config.toml
arch = "unet"
train_examples = 145000
crop_scale_min = 0.8
translate = 0.06
color_jitter = 0.2
scale = 4
blocks_per_level = 2
attention = false
init = "torch_default"
lr = 0.0017
beta2 = 0.99
steps = 16500
lr_schedule = "cosine"
weight_decay = 0.08
Rows from block 7 of a small image super-resolution model, named by matrix and row number. Rows with one number belong to one channel. Each number is 128 + 32 x the weight over its row's rms, rounded and kept within 0 to 255. All counts start at 0. After the name is the row's rms in percent of the matrix's.
Before each channel's rows are labels from the 100 images, of 14848, where the channel reaches its highest value: "top examples" is what is common among them. Only what is clearly more common there than usual is listed. The data: rendered dice on a table.
# convs0: first 3x3 conv (model.mid.1.convs.0.weight, 128x128x3x3, each kernel summed), inputs 64-127
# convs1: second 3x3 conv (model.mid.1.convs.1.weight, 128x128x3x3, transposed, each kernel summed), outputs 64-127

top examples: dice: three
convs0.113 100 [134 125 210 106 171 112  91 110  89 140 118 104 110 103  94 176 181 106  89 162 130 103  84 164 178 105 140 107  64 159  99 118 105 143 107 143 178 186 166 118 142 150 106  85  98 153 149 141  75 107 159 111  86 121 122 143  97  92 149  78 100  62 208 180]
convs1.113 106 [137 135  80 179 100 136 184 154 133 109 113 159 134 154  98  67 136 115  53  91 104 164 131 108  98  97 167  90  81  87 144 140 169 123 100  94  67 119 101 172  57 150 148 109  90 100 121 118 126 149  96  90 150  76 129 119 118 202 151 141 145 146  57  87]

top examples: dice: three
convs0.96 151 [113  42 123 145 158  99 117 171 140 113 148 127 255 125 172 131 103 108 117 148 161  97 116 109 141 122 170 123 172 167 109 169 161 189 149 115 125 149 173 123 136 114  77 116 141 126 142 163 126 116 147 144 112 112 132 163 147 121 143 103 161 139 118 143]
convs1.96 293 [115 139 179 159 141 123 164 147 161 123 175 150  85 135 106 169 128 107 110  89  95 141 137 148 193  94 137 133 166 135  97 184 157 193 140 129 141 180 175 157 138 145 160 127  71 106  84 154  75 169 200 144 148 110  93 179  74 147 176  77 130 151 147 156]

top examples: white die
convs0.14 085 [114 205 106  84 118 160 143 138 143 112  93 119 122 127 108 135 107 118 132 144 138 105 103 174 152 107 100 163 157  90 118 141 115 125 158 145 113 138 101 118 179 181 179 118  85 123 142 125 122 118 106 107 162  91 117 106 120 132 137 154 139 118  96  64]
convs1.14 120 [187  90 122 151  93 133 121 138 125 114 150  94 192  98 121 151 103 112 156 113 151  56 135 146 128 147 143 132 132 142 178 174 114 108 155 166 167  98 170 109 103  79 163 106 152 100 160 129 142 121 163 105 119 171  74 127 119 102 109  80 109 113 160 125]

top examples: dice: one
convs0.20 096 [110 109 127 103 201  80  60 149  62 144 133 138 129 133 168 108 145 103  83  86 132 101  75 154 134  91 144 106 111 146 133 102 141 142 120 109  60 110 160 124  94  98 118  95 113 123 153 150 163 194 127 111  88 103  97 119 146 211 120 135 145  36 184 115]
convs1.20 105 [100 136 137 171  93 211 161 126 217 151 100 128 106 134 150 108  61 144 126  77 131 113 119 147 104 136 124  67 150 133 121 166 128 159 178  98 142 118 109 116 165 144 150 114 138 134 104 149  99 129 134 172 170 131 178 105 123  80 186 111 110 162  82  80]

top examples: dice: three
convs0.71 074 [135 127 180 114 142 111 126 111 131 129 128  92 142  75  83 165 188  93 113 180 136  96  46 135 164 120 113  99 184 141 111 127  80 101 144 100 143 145 123 121 106 119 114 116 146 133 112 115  76  35 198  94  87 155 134 108 131 119 131  70 128 147 154 144]
convs1.71 081 [168 110 117 129 121  81 166 152 119 121 163 187 161 186 106  69 163  97  46  99 124 185 152 114 110  72 160 136  93 112 158 130 197 154  81 124  85 148 117 180  59 147 127 127  62  65 116 149 121 152 104 110 131  72 102 180 129 158 116 141 165 153  87 111]

top examples: dice: three
convs0.112 095 [132 125 156 132 170 105 167  78 136 125 114  89 105 153 122 157 145 110 104 142  90 139 136 131 138 142 116  99 169  95 109 163  71 127 159 139 167 140 107 119 119 137 137 188  96 118  96  72  92  82 124 143 155 166 100 126  91 134 131  72 175 150 179 206]
convs1.112 119 [184 116  89 151  89 112 135 193 107 116 150 169 159 114 123  96 157  99  78  99 113 158 177  63 104  92 194 127  82 139 121 105 191 111  70 151 113 152 123 167  54 113 111  96 108  96 112 170 143 154 122  70  90  86 112 129 172 201 140 145 166 103  99 113]

top examples: dice: three
convs0.69 124 [142  47 159 151 136  97  76 153 150 177 149 150 255 134 173 120 111  95 114  93 136 119 143 113 106 143 162 110 149 155 144 162 155 181 142 114 159 108 195 104 108 146  56 108 159 139 167  87 118 132 153 170 145 144 161 134 107  96 140  80 104 136 127 158]
convs1.69 136 [108 150 158 141 122 134 140 154 141 119 176 176  66 123 114 179 142 136 108  94 101 175 141 131 192  87 150 134 152 124  71 145 170 174 118 129 108 215 164 166 132 137 132 105  84 107  86 165  92 164 189 113 124  95 104 172 107 181 176 111 122 118 147 154]

top examples: dice: three
convs0.1 097 [123 161 160 160 129 142 135  70 156 138 133 150 122 153 142 115 135 138 134 101 111 165 145  97 104 139 141 112 112 110 115 145 150 161 147 129 133 118  76 108 137 141  74 159 170 127 137  46 120 142 146 175 178 181 199 141 114 119 154 111 134 133  99 169]
convs1.1 096 [100 154 128 128  91 137 131 160 131 138 122 169  71 116 110 159 148 169 100 106 124 173 153 105 162 115 142 108 139 146  75 101 143 156 107 126 105 187 115 189 147 160 120 103 106 141  95 162 113 168 151 101 115 107 138 110 151 201 165 161 156  81 124 128]